Weights of a small CTC audio transcriber.
Model: 2.54M parameters, norm layernorm.
Training: adamw at rate 0.0019, batches of 512.
Data: 26041 training examples, 149.4 epochs.
Rows from block 4, named by matrix and row number. Rows with one number belong to one neuron. Each number is 500 + 50 x the weight over its row's rms, rounded and kept within 0 to 999. All counts start at 0. Numbers have three digits each.
# fc1: MLP up (model.blocks.4.mlp.fc1.weight, 768x192), inputs 0-95
# fc2: MLP down (model.blocks.4.mlp.fc2.weight, 192x768, transposed), outputs 0-95
fc1.22:505510515493577521494486489570509506505449441470511503503468484516587469535494487514502497505501519502513431404502504595504535482435498505617522514492515545561456557512466550495570424480521508469538533533471437383528551489429409578420483436509526568503474475495661525481398548467536528494
fc2.22:494503536480494492548496500634499499506449182535509500497495526553534489528499511500463502500492478484539598431505492476498484500491464487511526499499479466513513497540500495462486497493493499417518506459481499486459496499498504519512525439497382489522521508499491477492501431483453478517
fc1.25:540450524495476507500503500480496502503554373489610481503508513510472430509472554512500483544521502501498430437500500512500568504465610591371402527500462504407505506409503383493529454434500448481558527479499479460441619501433512500393501440512497542508507508497469502530519521534549538512
fc2.25:497534542462488499494496500583507500475511343427493501545502481652481461520500434500501499500299498497502475394500500329500500500500476491492538526498498507504501506500500522506508538490504500454510549520483503721496496500500501499459501528500521502500500500500547504495500237499480500499
fc1.26:438509529477510479449506487503448467509502529475500458503428525490508532517499497481503504503530485497490423446507495524494501486440465495600462477474628342542410526514511525455568446502497512485518501520383481486495494514486484532478452497476539499488445537504586492433445613450499553512
fc2.26:499486398540490526566511491605500498467447445505488500491497535608401430472493524472493533479542522508516573475494498552495473472505469416477432533491469403402533441493501477499568500548504498438456425484519488495490501498499507477467513397528409471444486529481516493538458421511456498493
fc1.27:457550488485503483500493499509487496508508880582497498500505471498500506503454606484500496500503500478482509589500500521500497496430517450511462481500492499481503504534500499500463414498500502520488476534499504507527502498553486497456502483521498527535505482496494503433498513464477546505
fc2.27:509509592537503501499501500515504499500500588549501500495499505538492359503500502501497502500431481496428515546500500592500500500500497474497285473503501505515501502500500536600460128503495500580516582490658500578500499500501503509507500488499493502502503502500539486416500513493523516479
fc1.28:476483467580463479515512475520429498529452515538500478492540531509473595527523515471470417469380478560489386478489501459483496479512456593454497515509497431612464527633461460518556390412432486501484526508421498556495489423499526498383475457478579497517575431496502485438485643385561498464
fc2.28:537469464472521493503535501375521521466522563513516495557501459405401459311488459506501504499522578515482490483500501407500497493500436481492511484516506498429423528501500496488355478499570499675537495532470510442517540513485472535552520501503497480492532508510540502436503417421666501500
fc1.29:599586578498509507508439505538612432446555409491538452517485500470502402527481443471497517532566504552406546393526498481502542517418459514340472614486422472481408455574516508471571422499490571442493402529448485443506590486493493513551503531534442483488506501431502503540598445603657490512
fc2.29:496548440437413516492515500466497502536502779331491501373501579506521396440495476500498500500449486505513496469500500439500500501501647537507432573498494520467551494491500454560500619521498500372493474524552502494504510500499495507496519476498518485501523504499502506479500468530575500504
fc1.30:497479573498540491495459508462507441501584405498631512506495476482504378528441445514500514563522458635492613550524498500499561523457486516492428549488494505369414476553480500461529518492484522519478556509532471478394591504569408470553500472488411509474481495518493481483434404455602535532
fc2.30:497495493485504505508533500487501515526498756514461498532502532577483480481499465497501498500298521502456301457500502452500502499499539499501481468506491512565517527504500506425531453505515501243496646523518497619500544500499482467475510438497517542481502482505503500607499495481701525467
fc1.33:490533498565541523501508495568479503502412365547502467502453517501543459559497531518500515511489488499523407338500498459501546495403490474471595452500544469543427543505507527488566495472497527400562514602528492507509555494408376525361500458545511504534522488501573513524471517445511468498
fc2.33:500453491508512501506522500549500500493490104597509499535501490527457496500501437500500510500447499504504492456500500563500498500499523490509569527499499499521505502507500631421506514537502500504500523500471508497494505500495500508501499511500451492529496506500501508509500526557446492495
fc1.34:442417514525444522517495490504480508517668610515442408503473481480532520521500475529506501526474502690535490503513476501495524532492544398542476566493442552455485464476497498499642432497484488511495544481375573417476466525413571506516487458466546486507432480524616437397540530550497437487
fc2.34:508718330472472514494498505541496503501521561237473497421504526502477451511497498504499505500431472511478516489500500433500474496496391498553487613514475614489488492463494405551486499531468502531494407537447500518549540500497490508410499487508509574526486504502467482471502390556516543488
fc1.35:382486578504424453472501508409620523467531398589546589499510472504508401463485597500504490559560529461466525522512499524496561492443624500528500544502497508498517415495490520448492497478495513541569524501468495448451476500479479528486512548614547416500456360511511482556495440476490538520
fc2.35:489502470536505495501490502402518541532488543438498506585495486596582474498510471492533502507555526521484450356500509664497490497516521536509506436508470413551478519546501615487494714500503500478496600457616500315509504501526499483477509495507383418443516488499463507596513503525492490516
fc1.36:527520510560513463475416477442552501529508599467496593497519491527512498518438520516509485528320496481536592532549506524487529476474417563531509525491490494453334511565590505470580488513519475467505541563474292453445500501529422507516531534536528537439499502459521501501458493474597525471
fc2.36:487520651572564535500479488500507514497432646576410483615501520539525510498496475496527479501509571510515459484500501461500522502497782499500442475494498410544547495491506545462403547489529503391504523453492485492502503504530502482449512485519511488391467456501488563582496476497528538495
fc1.37:532500516493505507498516501535538498497512715529461489499517523504474532496528486506500498518449499488495603422499499505500520500380452455396350555500517505509467485515504488504566570398498516458494495559503486440526470500527511500519504458521484574562505545518507501527504508543654476516
fc2.37:496575678508530500500489500529510501510517552528473500519499500483474459498500418500504497500579503497548475587500502377500500500501577474516481503501503527495501497494500490512513599510503500189504499505491500507502500500500506493498524483499491534494501499500574509499500388516584522485
fc1.38:500541499501550441498484501506452523473614678463567500499497485504502350518465537517500487540418497523511527460495501496500529511508377335508494533498501500573484505531489480498532551409481553533509509535537424462481587470496519499571513540495461522525506502469429493458478516554641531474
fc2.38:504491561438553498483513500478513500470501541552494490536498502619509458536499501508500491500404504510482450496500500543502500501499663440492498502509493518468502499494500539512409564501493500450530479502555501488500493500499506503498501496494533508511496502500633457628500514604432493532
fc1.39:497486517566475486499488501516503539496501424548489542498565498525503527551494488501490520536526463535537457586505524550508541409415459408492593493498443609566450534458505508492511551501487573511502579553535460408504467490496398530405514501510544398569505479514569446515445516427365421500
fc2.39:496529498387584502504485501525500502487502350536505498518501440516420390484498476500503496500454502499465488480500500422501507500500505486483339512498496516551504508498500492456595439506504500526466491467534507634497500500497501478480497545500456498502497492501479516410500453503518508324
fc1.40:461449467497495484473497512489431505526504476506607506503500558512362551544408509504516491536385485509499437504521519520504543470493487342467497501497570502413560450463614512458606502482454490512528543523496485459440536504646503492464512337498519526482491455517586543453520510458484528494
fc2.40:472394534481585494465526504488394498498506346500545497513507511537543535533515554502513521499369472505519394444502567586513587480534671510524459505523495541450557487479506524596400487526499498476543524542507460516452450507478501495532494529487560551437503460525539517526496608547529576518
fc1.42:589380464485521556530525494500448571560518501443503511495544506573574505529508430493510493493536508508580294492507551444508499509603541500389458539521419526575493556576465556541456575519504506470528583587425467569439510474522524553517506430469502479471573527364550531550415489494632451448
fc2.42:488551414507414441488609519406527513535490482553517468459479467440400462497514497506515509498479498470406559435499504446499501497495364496507531520503437533465366506549494449499530545479532499608511480474533504449571501529487468516512499428485489503502515475502465479390518458502476500457
fc1.44:540542565495506497499496501491464477523544424523530506500486561510514438466497496486500517550500484522552455466500510522500538496431457483799479544501502533503516471487499498488508558376478488541489495566513545509488506518454493510352499441577464493518486511520535483535523513402356535498
fc2.44:501534484503473500501497500613500500469493390309496500475500499468505483494500468500500500500464503497487531497500500342500500500500455502501535504500497497428500495500500521499492487508502500534500483500449500497498501500500499474498499497501481501507493500500360498478500507311435507498
fc1.45:536545516578511533480393479451557491500491635459492586500523513509471517520445533509507524555287508476522566527556513489487521493477480494526511512497494496407398480618596495477538458510507520492486540518485349447437515510557441509523512515511495575466512510474504482492472500519643513465
fc2.45:481486595535536557504481478488503502502463444565315487643499520505578500452485467529515461519503519526503514499504498504496515540504676481575500461501501459558560489495502510457349615453565507401445527460487473425505571502564521507460541504596408489459486423484523546641481500571508534475
fc1.48:441520517523484499509481502580498484484536391573507507502516489410463611502477517486490496533439512429425460406498509381501549500459389481426533464498505471540404533579488544499570443489531575457508478510488463498466550520446513476588485402576496443707509485506524519504455413559508458551
fc2.48:516594434496477479507468494546532503494518533332519509382508509571589501454491574499483473500591506490515497540501496452505498503503529491489463415500490522434538506482496415495582449507476502426580515503498499629504519492457497457520440526471634512480502498499524486536494508422416507487
fc1.49:455633520501400508498435539518563490428464576456548494510506562435570506516376478499504501551546500421468543603528494554510529471439613498501608460460492523529441552377504438490456486438508503515484554595549464507430472510514421581520506412520467528502496450540587644601540451472425392493
fc2.49:475563491496630480468405480507469500449563369497531502422518415490486571614545453487513511496493500601521569427507460438501481495483490520515560504465540544520512505460517496402593431478587477587477440456523466436478419546429465406571525488502490532548524469535532471472503447513488467494
fc1.50:494391627542486486474472475477469505466516381521616524492537443493463498515527495477492457456476558513492658465499462475479523485462457586391508494511446503602401427500512482513574417487465572500449566460563388440471497443509475454520516570534500420496479494523431481567502491464492465473
fc2.50:455580501552527490552608490492579489445509593565417481594457576545487477465498463486458501499597475469532448521499446575495478515488444457477461511470470510432495478507509485404415505527486502304480587493431510649461507504526493528464497493501486437451490567499516505501515390535429492493
fc1.53:388417585554427443467481518448485475453556436511617485506491600464470471489404518497496491526469489565476559467541486470497562513399475565370506572485483468477407446557524420434576511476490496520535520518476440516403510492554508469576530514623516483588513475529490500530442494472484474544
fc2.53:460439567519518500488636499683525498438502500577505500662502504466556487527501524500525501500556461480505512500500500494500502500500505500505506502496507535484505500494500496486413455494493500214486598472501499636462497498501505553479491498488525494513506506500407509517500385504502500479
fc1.57:556435490427500541508495525508497415523441426454501518474549511563520514595532430484503428454453546461511433560474508497495454432476460674443456559500572468533447497576446526495499472483468481449495504527529562623522498479502510471497502444509580518485504522530442534546448519478480491451
fc2.57:502511515471453495475548498457511498488531501534498490525497503338454581410502428482482443496558500491533643528497512475501491501505495505490538502489503444470485479501500470526434504502561505511398474516430475547503477504501492514503513472478468464558523492493573565469502544489537492369
fc1.60:451458572521563500494407551441556492482521482500494556520524551501483525572469565492495461587421490547533392458537507529529556469457592404283545449470474492555432501537510499419594477397540525551519561565503444491499487493567449506407480475498545475484482545470595553524584569538481379521
fc2.60:502476528513552495532490504509502498513488461708498483491495498571507501506495496488517501502486502481505458408502482617500509520505555459370489463477472479533514518522501529492511429499501499513529526416463487724492510496496501525527530492487446512499516485502489526496502499796500438506
fc1.63:500515492529516474500500502525457495508462637409497475500505484528418481485480592521501501516248478500451542461500494481503520494506498530434501410500528441434471488573491531521479490389507490491490487477525426479516495520518497493488484535454467422571534439575410483563542473426362498536
fc2.63:501478530467502504499480500467514499484490537830494499528499489507483390445500496500499515500565474496476504524500502525500500500500501477499567485496498488523503489499500526582582547523500500498506514463501502549500497500500502495522501496499496500505512508500525508454500620508482501487
fc1.64:501512547475512495483514484498495464516598519370496464514546488504436452544392487488495491521468474600498491494510538523500529519502499516543516514488467486451509462430481494473480486495524496437635554472541527457463499541486570501554504453469527502706515488501520525452521472477394513448
fc2.64:511328616542520507509488496419501557522505453653518513499500492490480574484507476499520519494363505489508512436497501591509491504503762502481526537462514496535496556500501574540521519508509499579490432509514500503528427502500505452485518494485500495516501496497465575520512526579450478522
fc1.66:512498494500532472504502498542493515512492769487515462500503502519434539508499579513500507521323493476471478452503499493502516495475547502405497443493566467483448503498496512503557536466502502482486497517497441499505525499520481504428494452488411541613526475560414492494471543444455501505
fc2.66:501487504464579501499497500436499500496496623999503500502500489499500450499500489500500501500509499499492504519500500547500499500500498494499533504500503428502503499500500537506515539508501500470498498501547500500500498500500500508499497491500501499504501501500558500496500506519501508494
fc1.67:485345438533557466500398500534439515489505519477490487514574414510517496488477477519501514540387404422431518528531507565507539443504410564554545492490517528454442503472515500454682537412505506513484486577513503384446463492649429539508507429488507413483481477475467505505354475511483352493
fc2.67:487489613462535511503485500514510499522444510509473508321495664521469494506505528500507437498695493490499539546500503563501499500506575522492496522493500460580505459484500473497708533503483500351505565431490469429501500499501510496501492500506487487532480498482440509458499457325479382515
fc1.68:425438554493473420491502469442455520521505671471500475495523571423522564531493499492489436509502566516479429399495481402487542491455519417529564460470503535561492515558489445475554450505493532479528468579461580572485475480565535356406474466509489455508566521560546467509427546543612573534
fc2.68:522460486486421526497465499513571504542503480422499495515492460566483478377515551534522516497554505534500522531499499571501543488500428484484556515549511490524479538497500524518473435491528500652641460461545504403520541497500511517514527496531505514490500508504506498528495455609624460519
fc1.69:484532517597508466501456487520439509505433357518545475511459464472494409496491533553500460512451531420536424511518504618498511492471536507343472567499489570494546511504491444503479478437468584591442497481505566480499607501614358538386467526540389553423507467467570496493557530451487468475
fc2.69:531497478517492503462439501414439496508510405543501519433515458513453599504470452500526515501380507447383506505501483270503531519505482495512494501481481481600521512483500575483465428481539501587505359520508504543456504499500504537500498396494593483498524504500382523500502505360544502518
fc1.71:548449452498474426516510494489555543480548282512550555527460519510508534534503508510505456530411500420582387506541477493500556494438500504603564585497511545380550491491517479465546724484468475590489469533518633467518497504549481487343485488478437405549493478526563461491410557463460496518
fc2.71:515474559471433500501485501637507503587470529321501497486500515474601479499500463496520500500533548452452516547500502620500499501501459510507479547495540650504498484490500426564472730456501500456500470496495501490502519499503523442493505521499468480493500497500484511391500505500498495528
fc1.72:526356610513476505485468513476516489515570432468534526500564568456549487513486508475485453502444552539567496473504484496503504548451437623483533506503513494470488491532480537459537562500493585545497564570508467460504526462511508485442529523507509498489524522487571543509535529527577485458
fc2.72:449692594511613484497430495628528506467494465497481500610490466445540574524485511479488476499578532510529664497495499457495522500504398454500514510491480357542429481512511530533493619527497503476517459426524436486489489495504494444449445488520568538498504502494489583556501488453522507496